{
  "crop_scale_min": 0.8,
  "encoder_norm": "batchnorm",
  "encoder_activation": "relu",
  "encoder_depths": [2, 3, 3],
  "fusion": "prefix",
  "fusion_encoder_width": 192,
  "fusion_encoder_norm": "rmsnorm",
  "fusion_encoder_mlp_ratio": 4,
  "fusion_encoder_bias": "all",
  "fusion_encoder_parallel_block": false,
  "optimizer": "ademamix",
  "grad_clip": 3.0,
  "batch_size": 64,
  "lr_schedule": "step",
  "warmup_steps": 160
}
Rows from block 4 of the image encoder, named by matrix and row number. Each number is 128 + 32 x the weight over its row's rms, rounded and kept within 0 to 255. All counts start at 0. After the name is the row's rms in percent of the matrix's.
# convs0: reduce pointwise conv (encoder.blocks.4.convs.0.weight, 112x112x1x1), inputs 0-111
convs0.13 104 [116  80 127 130 160  94 137 108  98 112 135 113 108 142 124 118 157 131  54 144 100  65 126 155 180  83 157 112  58  63 116  65 142 141 128  99 177 145 153  39 128  73 134  98  77 101 151  93 106 132 106 151 127 128 122 107 137 112 148  79  78 127 158 114  81  88 142 101 120 123 136 120 105 132 136  81 112 107 132  96 117  62 113 177  96  80 126 114  91  68 134 101  97 117  67 130 178 102  77 138 121 175 150 111 154 116 109  75 144 169 123 106]
convs0.14 095 [147  88 125 110  98  95 182 138 126 169 122 136 117 131 138  71 165  95 124 137 165 105 152  87 118 126 135 105  90 117  86 109 126 130 115 126 148 163 121 126  76 136 134 156 254 132 169 104 146 146 151  80  76 136 143 156 174 176 172 133 103 134 117 104 106 160 122 146 145 118  66 152  62 103 136 114 168 139  85 111 135 106 141 122 131 161  88 145 124 123 124  97 134 170 113 149 170  63 112 170 137 145 146 190  91 116  97 179 230 152 155 142]
convs0.15 103 [175 142 107 157 116 157 126 115 114 124 159 153  83  84 145 161 121 105 163 140 120  77 107 145 126  74 173 158  80 155  63 144 160  87 153 136  89 132  84 110  84  72 109 134 177 140 129 132 111 153 103 118 164 114 152 160  74 156  75 156 120 132  60 110 172 152 175 160 156 146 135  69 111  93  96 119 156  81 119 108 126 148 129 111 126  64  79  84 100  79 138  87 153 110 137 170  92 149 103  94  69 105 104 168 150 136 182 125  94  91 172 105]
convs0.16 100 [150 166 104 139  97 158 141 108 114 109  85 114 123 171 155 173 171 119 165 117 119 122 160 144 138 124 112  88 155  92  70 123 126 175 165  90 138  97 162  82 156  93  40 139  87 156 120 101 102  81  71 123 147  83 151 171 172  89 103 103 135 152 175 169  97 111 130 107 154 167 169 190 136 131 118 154 141  67 144 117 134 130 174 114 108  76  50 176 173 153  84 124 148 100 112 101 138 123 154 121  90 106  73  77 113 138 140 168 111  94 116 105]
convs0.17 109 [156 164 103 130  99 163 140  89 113  82  86 137 131 210 170 134 163 112 140  81 125 116 159 156 134 100 119 111 163 126  97 133 129 157 167  73 151 118 174 111 156 105  72 131  93 138  96 114 100 126  27 133 167  76 126 108 143  65 139 146 162 115 173 136 107 108 143  94 153 120 151 206 128 109 135 182 120 115 106 143 104 147 184 125 108  43  62 161 140 165 126 106 124  76 115 101 150 140 153 100  70 128 127 100 112 131 144 136 119 120  97  74]
convs0.18 088 [ 86 131 128 140 113 133  65 141 200  99 144 111 129 133 120 109 108 164 131 116  86 161 125  96 109 163 118 117 165 131 163 144 122 115  87 196 116  97 119 185 105 216 129 141  64 158 119 121 173  63 249 121 123 148 115 104  87 101 131  53  83 135 108 136 134  87 151 181  97 121 120 132 192 140 134 118 121 160 143  95 120 166  83 113 116 156 188 101 178  98 123 127 111 108 111 153 127 133 119 141 136 102 144  81 126 105 130 119 130 108 135 177]
convs0.19 098 [192 142 125 132 103 143 145 140 146 102 105  75 109 160 142 165 154 141 171  91 157 134 195 147 145  40 122 106 137 120  91 131 132 164 162  95 141 108 148 122 104  68  96 152 118 131  94 117 110  96  98 155 130  55 167 179 160  62 131 129 139 144 136 118 112 131 117 129 168 160 157 181 134  79 137 151 153 164 131 134 114 112 115  65 113 128  24 195 157 137  60 133 149 145 120  79 147 130 146 138 105 138 132  84 100 144 148 205 120 117 111 115]
convs0.20 099 [131 130 128 121 130 122 155 136 138  84 143 180 136 118 120  59 137 139  92 115 120 149 125  71 149 154 142  63  92  56 129  72 134  74  37 174 117 120 152 129 155 201 102 120 101 191 155  88 137 113 141  94 127 135 127 151  98 129 165 153 112  83 157 128 110 128 134 155 123 125  91 103 130  99 153 178 160 172 112  81  82 109 190 172  95 127 119  85 108 167 108 133 110 136  44 124 138 135  87 186 141 181 110 126  92 162  97 140 141 151 105 120]
convs0.21 096 [137 189 112 142 156 126 171 135 200 109 107 118  75 126 170  92 148 174 154 196 119 100  96  95 113  87 148  65  91  82 141 114 108  76  86 152 127 151  81  82  87 104 116 155 117 158 132 108 184 144 115 105 153 121  71 120 138  72 113 113 157 115 122 136  79 128 128 197  87 145 110 111 204  88 168 144 178 123  92 108  88 133 124 107 107 130 164 124 144 129 109 101 139 106  74  81 177 117 124 164 128 110 180 141 102 148 156 182 112 134 152 126]
convs0.22 088 [ 81 149 157  88 145  77 168 155 185 117  93 109 140 122 116  96 172 126 116 179 164 146 100 126 149 145 143 104 103 115 149 106  81 127 148 159 134 187 152 237 125 156 104 141 146 114 149 140 125 118 144  76 166 146  94  84 164 121 139 117 131 132 115 121 204 104 141 109  94 142 121 111 198 141 163 121 148 106  69 155 158 143  75 134 107 167 192  95 101 109 153  97 108 118 117 157 160  91 131 130 142 112 195 168 108 120 113  90 177 152 131 209]
convs0.23 100 [ 50  73 137 112 190  91 102 127 150 110 167 129 143  68 109 102  96 154  88 136 112 130 101 112 130 119 148 132 116 100 221 126 111  66  79 136 137 143 121  86 123 156 199 156 111  98 115 155 138 105 128 121  82 153 107 115  89  67 147  99  64  92 103 153  76 107 142 136  99 110  96 107 129 149 160 141 123 159 127 111 133 148  75 123  59 139 198 114 104  86 122 141 102 171 104  88 130 164  67 146 185 141 132 101 147 120 151  91 154 131  96 144]
convs0.24 089 [132 183 148 111 102 102 177 163 170 147 145 141 142 148 127 112 143 119 136 154 128 145 115 120 106 136 114  90 118 111 150 125  95 128 110 178 108 139 133 255 135 162 120 144 170 100 133 105 157 180 170  49 159 162  94  95 140 193 106 170 178 138 103 107 180 127 146 167 110 137 102 114 188 143 154 100 116 120  80 107  84 126  74 101 128 146 181 111 144 109 126 127 123 124 105 159 130 119 145 115 149 110 167 166  98  76 162 140 137 126 185 205]
convs0.25 107 [103  79 160  41 119 108 161 152 114 148 117 121 165 138 108 160 167  47 156  94 148 152 131 152 158 152  40 134 116 164 116 160  98 145 137  86 147 136 168 171 138 158  97  86 169  79 140 104 102 125 120 163 127 103  95 108 179 123 152 121 161 119 113 135 179 175 138 115 121 121 127 151  83 100 129  56  70 161 128 156 144 138 102 100 148 145 110 138 128 166  70 123 117 165 139  63 125  95 152  91  95 102  98 179 124 105 149 125 187 160 103 178]
convs0.26 093 [100 109 183 168 141 152  94 182 174 166 172 136 147 159 120 159 153 146 160 182 111 159 152 148 117 129 169 197 130 188 173 182 148 134 149 143 149 149 159 141 122 106 138 127 158 102  89 161 106 163  76 162 176 143 154 161 127 117 169 102 110 132 105 155 141 181 151 153 178 130 147 146 204 127 219 138 119 161 143 165 158 176  95 151 136 199 116 115 140 133 153 137 110 161 162 119 163 122 164  80 155 157 179 160 141 143 147 119 138 164 136 168]
convs0.27 092 [ 76 125 155 133 137 122  56 125 189 101 109 136 135 101  96  95 145 154 121 107  72 164  63 150 147 102 143 127 147  89 215 120 114  79 116 158 115  74 104 146 121 173  75 139  60 119 148 141 146  84 198 122 113 131 137 114 120 114 134 116  79 106 122 147  77 153 155 179 115 117  89 137 149 134 138 151 149 128 143 129 133 140  97 134 120 116 235 106 160  98 134 177 139 149 113 145 126 172  91 140 135 138 111  52 132 118 142  70  99 117 114 190]
convs0.28 093 [118 177 126 131  75 137   6 127 193 100 134  95 131 117  93 125 163 152 148 130  87 198 111 139 132 110 132 102 170 136 158 134 117 122 119 180 124  98 106 192 122 154  92 145  54 158 106 103 133  68 222 128 127 120 113  83 141 103 124  64  85 163 100 123 102 109 149 170 103 147 103 140 194 125 140 121 145 145 117 111 144 131 110  87 105 147 157 103 215 121 127 152 135 130 112 137 134 127 128 113 131  94 140  88 120 119 103 131  89  95 143 171]
convs0.29 099 [150 136 111 153 117 165  74 104  97  67 111 120  95 122 169 194 124 113 157 143 119 106 149 127 127  85 164 138 151 121 101 145 146 156 166  71 121  67 130 143 135  61 104 142  89 135 114 132  61 107  35 142 142 106 189 133 125 105  71 108 158 112 109 189 118 127 160 119 173 139 152 167 128 104 106 139 107 112 146 136  92 135 135  83 149  57  31 160 130 111 127 114 141 140 118 124  95 146 132  91  93 172 119  74 128 155 144 136  57  99 124 101]
convs0.30 098 [ 97  87 165 161 177 134 117 176 151 175 149 138 140 135 122 104 170 166  83 149 150 115  79 113 152 152 134 124  91 142 138 135 129 129 119 148 150 187 144 189 115 154 140 140 147 125  65 156 122 107 118 170 116 158 123 150 202  99 156 104 125 119 161 101 137 143 132 146  97 141 138 141 187 109 190 152 154 140 154 145 168 132  87 124  67 187 112  70  95 137 147 105  74 149 133 131 198  76 161 121 135 153 202 159 135 140  54 131 185 166 135 176]
convs0.31 094 [ 84 154 159  92 150  67 178 184 153 148 110 134 100 155 143 113 161 135 105 174 161 108 122  96 100 152 113  81 103 100 100 120 100  95 152 151 115 177 123 212  84 166 138 116 197 101 147 156 157 123 135  94 152 148  89 106 145 114 130  96 159 120  72 105 135 132 113 137  96  93 152 120 157 134 191 108 110 118  91 111 139 116 116  80 100 203 162 108 114 129  88  83 126 132 129 125 199 142 143 147 153 122 179 170  68  93  96 136 181 177 130 182]
convs0.32 102 [115 122 132 107 121 130  64 128 147 109 142 137 173  90  89 156 129 132 131  98 122 168 113  81 164 152 120 119 105 124 168  89 111  70  46 180 120 114 162 163 138 189 125 152 114 145 124 119 145  83 193 103 138 163  71 148  70 140 167  93  81 133  62 114 120  77 179 140 138 126 145  72 130 137 104 121 107 176 140  97 110  98 105 136  77 136 162 108 165  89 112 147 137 131  71 147  89 105  76 155 169 104  95  83 149  86 136 144 149  98  84 182]
convs0.33 099 [143 146 125 145  78 146 125 122  78 175 147 157 105 123 188 175 128 138 184  80 159 102 132 119  69 129  91 192 139 155 103 204 140 174 164 127 102 109 117 139 144 106 146 133 142 116 163 157  82 147 138 132 132 114 130 178 121 189  86 124 112 161  83 186 132 213  81 115 150 165 132 159 100 106  89  79 118  97 167 127 174 149 123 145 194 113  58 146 139 100 136 134 162 133 153 147  60 132 163 102 140 105 123 169 134 140 142 174 130  96 140 155]
convs0.34 098 [148 142  80 112 168 153 117  64  53 142  76  76  87 106 133 104 133  87 128 131 104 136 149 150 159  95 114 133 163 149  99 149 112 152 196  78 120 129 122 134 128 114 111 134  89 115  84 125  94 141  82 138 122  87 155 168 139 114 151 145 162 130 146 141 124 171 140  54 168 142 103 183  63 131  91 148  87 109 115 123 141 141 121 125 152  36 101 143 123 152 135 102 113 110 154 113  75 167 127  73  70 148 118 153 145 129 125 133 114 105  34  65]
convs0.35 115 [119 127 106 130 136 114  99  95  46 111  85  99  96 110 126 128 133 120 116 109  90  89 119 140 136  68 137 136 119 122 102 137 123 133 159  52 123 137 142  71 108 107 109 142  73 117 119 125  81 150  87 134 154  71 149 138 140 116 128  98  88 117 107 154 112 131  80  25 154 123 137 141  57 136  70 120  94  81 132 127 110 138 114 124 108  23 100 132  93 105 125 114 111 114 134 116  84 160 138 121  78 129 111 131 128 102 116 128  88 125  38  47]
convs0.36 094 [108 141 120 142 129  83 128 181 175  67 114 124 160 165 122 180 162 154 146 165 134 113 115 164 104 205 136 127  89 142 112 136  87 138 152 185 155 161 191 183 165 153  78 116 160  98 151 151 141  81 136 118 139 145  81  78 116 163 154 131 108 112 148 134 128  52 140 124 121 106 178 134 167 144 167 119 105 111 134 141 105 134 135 122 119 198 153  57  93 124 147  74 127 122 118 164 124  91 127  91 158  95 160 146  96  59 139 104 178 138 147 197]
convs0.37 097 [141 132 129 117 124 100 169 160 144  50 183 207 163 100 148 150 120 136 134 127 113 108 137 151 102 227 151  96  72 122 136 119 101  90 142 211 142 118 190 165 176 165  68 128 135 154 167 107 172  83 120  97 137 186  81 113 139 125 166 170 118 137 149 133 161 124 183 157 128 125 166 116 166 148 136 119 167  96 119 109 103  87 165 197 126 176 159 155 118 119 117  72 121 121 123 143 138 104 109 127 145 118 145 142  99 112 132 134 185 131 130 173]
convs0.38 092 [126 162 138  82 105 110 106 183 154  81  86 172 153 171 127 140 139 102 160 154 120 147 127 166 157 174 115 163 180 164 186 146  51 150 157 169 120 117 135 152 160 127 107 125  93  86 107 131 186 164 141 131 125 148  96 126  93 126 165 147 162 145 167 107 181 144 170 127  99 128 167 170 149 170 201 152 128 137 122 167  92 135 142 109 159 199 182 157 146 162 104 152 129 127 158 175 178 148 142 104 199 143 124 140 105  83 153 125 159 119 141 193]
convs0.39 105 [103  78 124  98 124  51 170 147 119  95 122 166 151 125 136 150 141 108  78  88 129 146  97 127 144 148 121 139  22 112 134 111  70 110  94 149 141 150 199 143 137 209  62 112 179 125 152 118 126  88 148  85 116 138 119 103 143 146 173 142  55  90 119 125  95  99 180 132  99  78 163 121 108 115 119 114 144 136 102 145  90 130 142 188 123 124 160 134  60  95 107  83 109 128 111 139 142  77 137 139 157 118 107 140  79 113 130 121 186 155 113 172]
convs0.40 101 [ 76  99 140 108  93 107 113 141 123 129 125 116 154 123 145 180 153 126 106  72 153 153 104  99 116 148  72 157  57 141 120 131  98  90  71 171 128 141 164 163 150 203 111  81 141 119 170 101 138  90 212 102 131 128  46 101 105 186 161 116  86  87  81 112 138 115 152 123  84  83 166  95 108 139 113  78 107 138 123 138  98  98 135 153 110 115 159 128 116  70 143 128 131  95  94 162 112  77 139 132 161  84 107 133 147  50 134 110 159 113  94 159]
convs0.41 102 [166 140 156  90 171 130  39 173 189 122 132 115 148 123 142 164 121 109 141 173 123 148 181 153 142 142 162 104 155 144 199 167  85 154 136 146 137 117 121 185 128 101 153 180 101  85  96 138 125 125 123 150 162 134 153 123 121  91  92 102 161 126 108 138 120 116 145 167 142 102 150 140 149  79 167 144 107 209 107 138  88 176  78  69 128 169 109 184 188 136  79 149 120 178 137 124 111 150 131  62 177 144 118 118 109  67 105 127 119 100 167 153]
convs0.42 099 [126  89  70 123  93 129 107  96  90 148 116 139 128  90 136 131  88 120 144 128 125 132 147 112 126 117 117 144  45 148  87 125 177 117 114  93  83  56 107  97 116 152 126 114 102 155 185  78 108 146 161 133 101 109  95 145 127 139  73 142 102 153  87 116  87 137 116 131 115 150  91  91  83 154  67  97 132  96 126 146 185 107 151 122 137  85 114 155 147  61 135 122 177  61 116 113  59 119  97 147  83  66 106  59 142 148 163 147  69  68 117 119]
convs0.43 097 [152 110  93 130 124 118  66 108 157 186 192 128 106  51 101 130 112 143 138  96 160 112 130 125 145 121 123 116 118 140 140 131 129 144  60 164 124 117  88 111  98 126 176 161 114 149 168  99 121 126 198 104  87 118 103 165 123 174 122  76  54 132  86 136 113 126  91 155 113 112 105  95 100 113 107 105 120 191 168 101 144 146 110  92  96 145  72 144 168  87 108 133 160  70 124 123  73 123 147 169 109  69  68 101 183 118 122 177 120  73 158  90]
convs0.44 109 [131 129 167 137 146 176 206 161  82  98 105 134 144 146 166  82 154 143 103 150 157 145 103  81 176 130 129 139 112 131 145 143 177  74  88 104 156 155 131 113 127 140 123 102 140  81 106 144 103 163 126 135 137 129 149 123 110  96 148 153 158 103 120 114 183 177 109 117  86 147 123  68 103 134 131 121 102 177 135 130 183 120  57  99  76 118 135  71  33 159 159 146 136 188 119 139 173 167 135 130 162 164 138 155 160 184 129 102 189 182  88 153]
convs0.45 093 [126 202 160 117 133 148 110 200 177  78 102 122 161 133 116 114 130 161 142 159 143 155 114 150 159 171 115  88 183 135 191 126  98 129 128 136 139 149 131 161 140 104 172 109 116  96 110 153 130 140 135 156 170 126  96  91 115 111 151 148 170 158 142  94 148 131 130  84  98 107 126 110 147 143 204 172  97 170 119 118 113 106  99  82  95 243 158 113 180 175 145 155 132 151 137 134 156 188 116  80 204 142 179 153 134 112 144 120 164 134 128 176]
convs0.46 100 [158 166  99 122 143 147 139 111  66 101  93  71  66 111 152 146 116 111 147 124 132 103 162 123 159  48 104 133 134 152 113 162 125 140 174  61 116 115 107  99 122  89 143 123  78 110 106 142  99 161  61 141 151  62 156 167 112 115 117 137 127 136 129 176 108 142 103  50 164 144 112 157  89 113  98 129  63  85 149 152 115 175 112  97 130  66 105 149 109 125 129 121 132 132 151  95  99 186 138 108 102 137  93 135 128 129 142 168  87 107  52  45]
convs0.47 099 [134 120 135  99 127  65 124 132 133  73 146 145 158 106 112 133 121  98 108 114 114 166 130 111 132 166 149 130  65 125 132 108  77  92 117 180 127 123 173 156 131 188  40 135 150 134 162 116 157  62 162  79 114 164 119 108 132 169 151 138  62  98  95 133 131  58 197 148 128  92 140 117 123 106 102 124 135 133  72 154  71 127 157 176 108 124 172 128  78  91 116  83 115 140 101 151 123  59 136 142 152 101 102 132  72  95 126 151 165 117 108 203]
convs0.48 108 [160 155 108 143 187 172  94 149 110 133 115 129  43 141 129 140 139 116 155 108 135  99 133 183 145  64 144 152 108 149  45 148 163 128 130 111 114 170 133  88  83 137 162 107 150 139 108 154  98 130  82 137 153  90 137 120  73 132 121 136  80 121 128 135 109  69  83 124  97 132 154 113 125 136  58 101 120  80 127 131 103 172 133 129 108  81  97 140 122  98 125  88 144  55 139 119 133 146 132 119  39 106 121  82 147 165 169 139 103 137 146  23]
convs0.49 098 [114  84 117  90 152  81 237  79 131 136 102 121 140 196 128  75 149  90  71 140 122 126 124 129 123 149 137 111 106 143 130 148  67 112 159 124 113 186 104 170 129 142 109 136 188  39 143 131 157 137 159 142 129 129 138 132 126 124 133 146 157 120 160 100 121 127 124 109 130  63 132 170 103 130 160 164  92 157 126 120 145 130 106 120 117 130 137  85  77 178 121 184 103 188 158 111 184 121 141 127 165 149 153 159  89  41 120 120 182 148  89 153]
convs0.50 096 [125  98 139 112 116  88 215  96 133 151  92 114 150 167 171  65 146  91 106 112 121 155 136 114 130 117  95  91 126  90 149  87  68 128 127 114 139 156 156 179 136 121 131 147 188  38  99 109 122 144 172  88 119 123 118 122 147 132 135 177 166 112 163 109 113 141 119  85 144  44 116 155 139 109 175 182  91 146 135  97 128  97  91 128 118 129 130 134 111 179 124 166  92 177 118 110 202 100 111  74 153 143 151 157  90  86 130 112 201 150 117 161]
convs0.51 095 [155 104 116 112 173 112 199 108 112 176 132 109 133 157 132  70 148 107  81 141 155 168 138  91 132 109 125 120 139 132 103 137 130 118 138 118 107 192  91 164  91 139 132 160 222 113 141 189 119 142 167 109  95 120 144 152 107 196 151 177 134 102 136 122 162 112  80 120 113  89  91 129 105 103 133 177  96 155 121 135 159 137 101 166 138 136  65  89 115 228 144 174  99 169 139 157 191 128 126 119 125 144 145 191 126 109 136 123 210 149 128 111]
convs0.52 099 [ 58  73 123 123  72  69 147 115 122 129 116 147 147 163 167  81 129 139  85  85 120 153  97  94 123 133  85 107 109  78 135  78 103 104 105 132 126 118 140 167 121 171  92  87 138  99 145  98 129 126 220 125 150 110  87 110 134 138 142 118 128  74 158  97  73 171 119 118 118  37  98 133  98 143 155 162 109 185 153 108 130  84 101 113  95 119 141  75  90 155 160 151 106 147 101 156 161 124 111 115 136 114 119 136 144  38 119  94 173 127  95 179]
convs0.53 105 [132 122 110 145 144 124 117  68 103 129 138 105  93 158 207 162 146 133 156 127 156  78 176 110  56  66 149 123 132 125  54 130 107 122 140  95 161 141 120 107 112  36 133 161 158 117 110 130 118 108  52 101 147 102 147 126 107 112 121  97 137  83 140 172 118 105 161 140 182 135 170 140  87  94  53 110 154  50 107 121  83 150 126 121 165  56 101 114  82  84 122  82 130 126 137  94 115 116 101  85  88 128  98 160 116 123 137 143 146 132 116  99]
convs0.54 107 [144 145 100 163 152 183 114 102 109 139 133 135 109  83  92 129  70 132 180  93  92 118 121 164 143 114 149 155 111 160  95 146 178 115 145 122  64  61  81  77  81 151 133 126  92 156 150 145 122 131  75 166 150 123 134 136  98 123  76 154  88 161  72 128 128 118 141 119 117 176 121 111 119 114  64 135 139  86 153 136 124 142 141 121 106  97  73 137 136 123 147 104 147  81 137 130  38 144 119 157  92 111 115  89 162 172 160 150  36  81 141  57]
convs0.55 096 [189 154 115 176 142 160 143 165 134 172 147 131 104 136 157 170 113 150 219 147 150  95 171 175 143 149 131 160 159 164 153 202 148 178 184 134 130 136 114 134 149  88 137 153 117  98 148 184 122 151 111 149 137 132 148 192 139 141  90 125 162 204 137 186 123 135 116 122 154 184 149 179 158 119 155  60 118  90 175 161 135 173 110 129 196 168 116 170 164 109 134 109 158 139 172 142 138 157 154 105 143 138 133 145 140 154 162 174 133 120 154 149]
convs0.56 097 [158 161 133 157 166 168 138 139  67 119 123 110 148  81 149 155  89 120 167 127  89 123 135 137 134  90 132 150 120 133 126 136 155 118 157  74 119  89 140  54 147 151 127 131 100 131 143 150  85 156  21 129 142 100 162 173 112 118 116 130  97 168 106 170 118 121 157  97 148 224 130 124 100  93  95  89 125  36 165 144 139 143 147 129  94  65  75 135 137 111 118 127 142  92 131 100 101 154 126 126 126 151 101 114 149 181 146 181  53 138  88  91]
convs0.57 096 [157 142 168 120 123  94 149 193 133 153 149 183 179 194 134 135 173 129 137 146 157 135 164 137 168 157 124 129 163 128 175 151 116 174 133 148 172 148 150  91 165 103 127 150 159  58  58 121 134 141 128 133 114 135 155 141 123  99 185 185 139 158 192  94 142 123 147 113 109 174 135 161 150 111 215 103  99 142 145 143 112 121 139 140 129 171 129 124 137 197  88 144 149 181 152  92 185 143 151  78 178 155 130 147 115 122 146 149 194 155 167 170]
convs0.58 099 [102  81 119 103 103  69 163 108 133 140 141 132 175 142 106  95 132 126  66 112 146 173 124 122 128 133 117  81 123  78 138  64  91  89  82 119 163 140 155 150 136 160 132 130 208  92 134  82 112 171 160  99 147 124 117 140 131 148 151 163 125  81 144  89 129 157 140 104 101  72 120 132 113 119 153 154  89 179 104  61 127  58 118  94  66 151 130  89 122 186 112 157  97 172  72 121 161 113 114 101 175 135 113 164 106  75 101  88 184 160 132 166]
convs0.59 099 [151 136 121 104 100 141 163 129 146 116 134 122 154 163 164 123 137 106 118 154 134 142 135 145  88 129 134  50 132  89 136  81  64 139 146 164 168 143 163 200 174 123  98 142 176  88 105  71 134 125 167  48 132 143 120 110 128 139 122 150 168  91 148  95  87  99 168 141 163 111 117 142 130  88 119 163 104 137  63  67  63  89 131 104 129 130 135 110 116 157  99 140 103 144  54 167 150  81  85  86 149 119 148 123  43  99 123 140 176 127 145 178]
convs0.60 112 [114 121 135 133 109 122 109 144  70  89 117 111 108 139 136 163 156  95 140 117 145  64 131 141  52 120  70 150  84 134  53 129 143 145 140  77 166 155 169  87 116 106 114  75 138  80 128 120  88  98  93 117 137  77 135  37  92 112 132 114  73 123 144 123 104  84 122 105  97 144 213 110 135 114 102  69 102  33 140 141 118 135 126 134 117  83 102 148 125  72 118  91 147  98 124  84 144 115 160 110  88 110 107  82 116  99 128 114 138 152  87 132]
convs0.61 093 [187 147  88 141 156 148 180 134 164 156 164 118  93 137 137 109 104 151 181 204 168  85 178 140  77 138 178 104 132 102 127 125  98 157 167 164 151 116 103 161 113  84 113 216 185  77 132 128 156 140 122  86 117 149 170 206 164 140 106 117 161 155 151 176 115 116 132 145 197 158 103 173 158 105 164  89 117 108 144 104 123 140 108  99 166 144 139 145 162 104  95  89 154 128 137 150 128 125  95 111 152 158 156 143  80 134 150 178 166  97 165 129]
convs0.62 099 [121  95  93 138  87 140 133  78 130 134  95 157 134 127 134  83 130 136  64 124 112 120 135  81 126 114 150  89 112  83  94  56 112 127 131 115 128 133 120 179  99 142 111 153 172 100 163  70  91 149 208 118 104 106 129 148 165 124 156 142 157 115 136 123  74 160  84 113 173 103 114 134  71 146 186 176  95 147 126  87 190  89 123 114  84 130  76 102 129 160 132 124 109 170 102 161 167  79 109  95 117 146 132 131 123  46  74 103 211 132 111 137]
convs0.63 102 [ 85  35 128 101 111  29 147 111 114 158 117 176 157 146 125  89 147 119  87 120 160 154 107 109 157 114 114 108  83  87 141  91  51 104  94 139 155 146 171 100 128 157 114 116 148  84 169  88 125 149 209 106 134 132 126 168 123 164 167 144 104 108 164 111  99 171 133 101 112  66 125 103  76 145 174 111 125 148 119  94 128 106 123 154  95 119 142  93  95 138 114 151  98 133 107 153 166  98 125 137 159 130  84 157 121  50 128 105 199 114 116 157]
convs0.64 092 [108 107 164 109 120 112 122 162  99 121 126 171 162 130  72 125 140 104 138 142  94 124 109 162 150 146 121 168 116 169 130 161  67 209 160 154 174  94 220 116 163 140  60  98 117 108 130 109 133  93 106 158  81 161 160 134 205 140 199 156 134 164 157 125 104 179 154 130  97 149 170 167 134 155 143 117 136 116 119 218 131 160 141 153 120 143 121 126 184 116  97  98 132 108 179 140 141 145 210 120 117 149 120  93 105 103 112  77 123 129 138 136]
convs0.65 095 [136 188 152  98  70 131  96 133 110  37  76 112 164 108 122  92 128  99 165  72  80 124 100 139 175 105  98 113 155  71 130 100 121 116 139  96 143 110 156  55 162  94  81  61  57 128 103 125  86 106  49 124 145  97 122 122 117  60 160 121 126 134 138  98  97 109 138 114 126 103 140 111 132  86 137 146 128 105  97 107  99  94 138 151  92 105  97 113 154 138 105 133 124 114  87  92 129 161 111 129 137 141  72  44 111 155 148 104 106 159  85 107]
convs0.66 104 [136 163 151 168  86 169 105 162 140  64  91 138  94 154 162 137 160 137 165 128  48 107 116 180 148 102 113 148 171 140 151 146 138 143 194 119 123 110 164 146  88  76 111  98  77  91 121 170  88 149  85 199 197  96 151 119 147 114 104 152 131 133 128 150 140 151 117  84 140 146 178 183 152 135 169 137  88 164 139 166 141 119  76  84 102 147 104 164 155 116 158 144 159 140 127 138 133 184 179  87  96 129 145 119 141 173 165  94  64 145 123 146]
convs0.67 102 [140 140 158  93 133  60  40 144 107  46 123 142 162 129 135 139 140  87 124 129 143 157 141 113 146 137 138  97 164  86 150 101  65 141 118 133 181 130 170 121 192 141  66 129  71 101 103 126 131  96 122 110 134 142 149 115 111 114 165  91  63  96 126 133 100  82 210 111 144 112 140 133 112 134 133 115 139  67  88 120  49 122 149 170 105 121 144 145 149  68  87 101  76 152  91 161 136  97 119  95 164 143  83 109  96 107 128  93 107 138 106 167]
convs0.68 099 [132 120 140 100  87 123 181 121 107 179 152 174 163 152 163 145 145  68 133 118 134  90 113  86  80 124 129 151 106 114 104 121  97 103 153 128 127 139 136 169 166 114  79 141 198  66 162  91 101 182 172  86 191 125 108 141 101 212 116 172 174 121 108 130 191 195 167 126 135 130 146 118  95 132 134 101 112 127 110  97 139 115 140 119 173 108  80  69  87 114 138  94 138 160 115 180 133 123 116  89 140 132  94 209 134 108 156 108 170 145 123 168]
convs0.69 096 [161 211 118 154  85 217 115 135 101  95  89 117 150 130 139 118 153 127 136 118 129 121 117 123 124  88 135 144 109 118  88 129 161  96 151  71 143  94 163  92 116 125  84 124 140 159 147 119  56 123  21 132 159  89 143 140 119  98 110 136 102 165 108 133 119 112 114 109 135 216 145  82 131 103 110 129 126  37 154 141 152  96 167 137  81  94  40  97 140 149 137 106 182  88  94 108 143 139 125 123 116 115 130  93 147 163 135 159 131 143 122  92]
convs0.70 096 [114 141 145 120  94 130  95 121 112  81  75  97 136 168 215 186 165  67 135 143 102 115 117 150 104 134  92 115 162 106 150 140  75 143 141  85 110 139 147 187 133 105  95 111 111  81  62 160 129 122  91 135 200 111 126  82 115  93  74 116 171  93 145 174 128 116 141  92 162 111 150 183 139  98 142 121 145 123 106 118  95 109 110  65 169 114 137 163 136 124  66 176 135 159 121  86 142 131 131  51 132 123 122 122  47 138 145 115  96 149  88 149]
convs0.71 097 [167 198 143 126  89 180 112 131  99 117  75 133 149  73 108 124 116 122 149 105 102 116 117 128 153  73 160 132 134 124 166 141 124 107 173 101 127  70 150  96 132 148  86 106  82 154 135 131  94 122  19 147 130 132 138 168 116  94 112 145 100 172 121  99 113 132 136 123  85 165 149  99 108  73 124 146 135  76 138 145 160 137 156 128  59  98   8 118 140 146 100 136 147 112 136 119  86 162 163 155 117  98  86  82 141 154 116 155  51 120 113 123]
convs0.72 095 [124 157 154 151 130 174 155 157 139 139 141 125 121 141  94 127 150 164 133 181  65 100 115 140  96 151 119 186  93 191 113 216 126 133 131  95 103 129 140 181 144 153  88 125 166 131 133 136 105 171  57 111 158 114 170 138 133 177 145 159 172 137  81 180 187 211 112 112 135 133 147 125 153 172 159 164 112 104 136 179 113 194 148 143 104 155 141 112 114 178 187 109 128 113 167 157 134 107 180 117 111 172 168 199 125 133 143 120 144 146 107 132]
convs0.73 105 [139 134 152 138 124 113 126 132 129 116 145 108 135 129 115 146 130  95 122 104 148 138 153 112 138  68 111 112 146 113 149 140  85 225 121 134 166 117 150  88 126 129 127 153 129 164  61 117 128  55 129 165  83 123 163 164 201 132 141 105  82 128 149 124  40 127 135 149 126 146 148 184 117  75 103 143 152 171  99 174  85 124 129  80 102 150  80 236 152 121 102 167 125 133 125 112 118 105 166 163  97 105  78  63  86 141  96 178  97 121 142 104]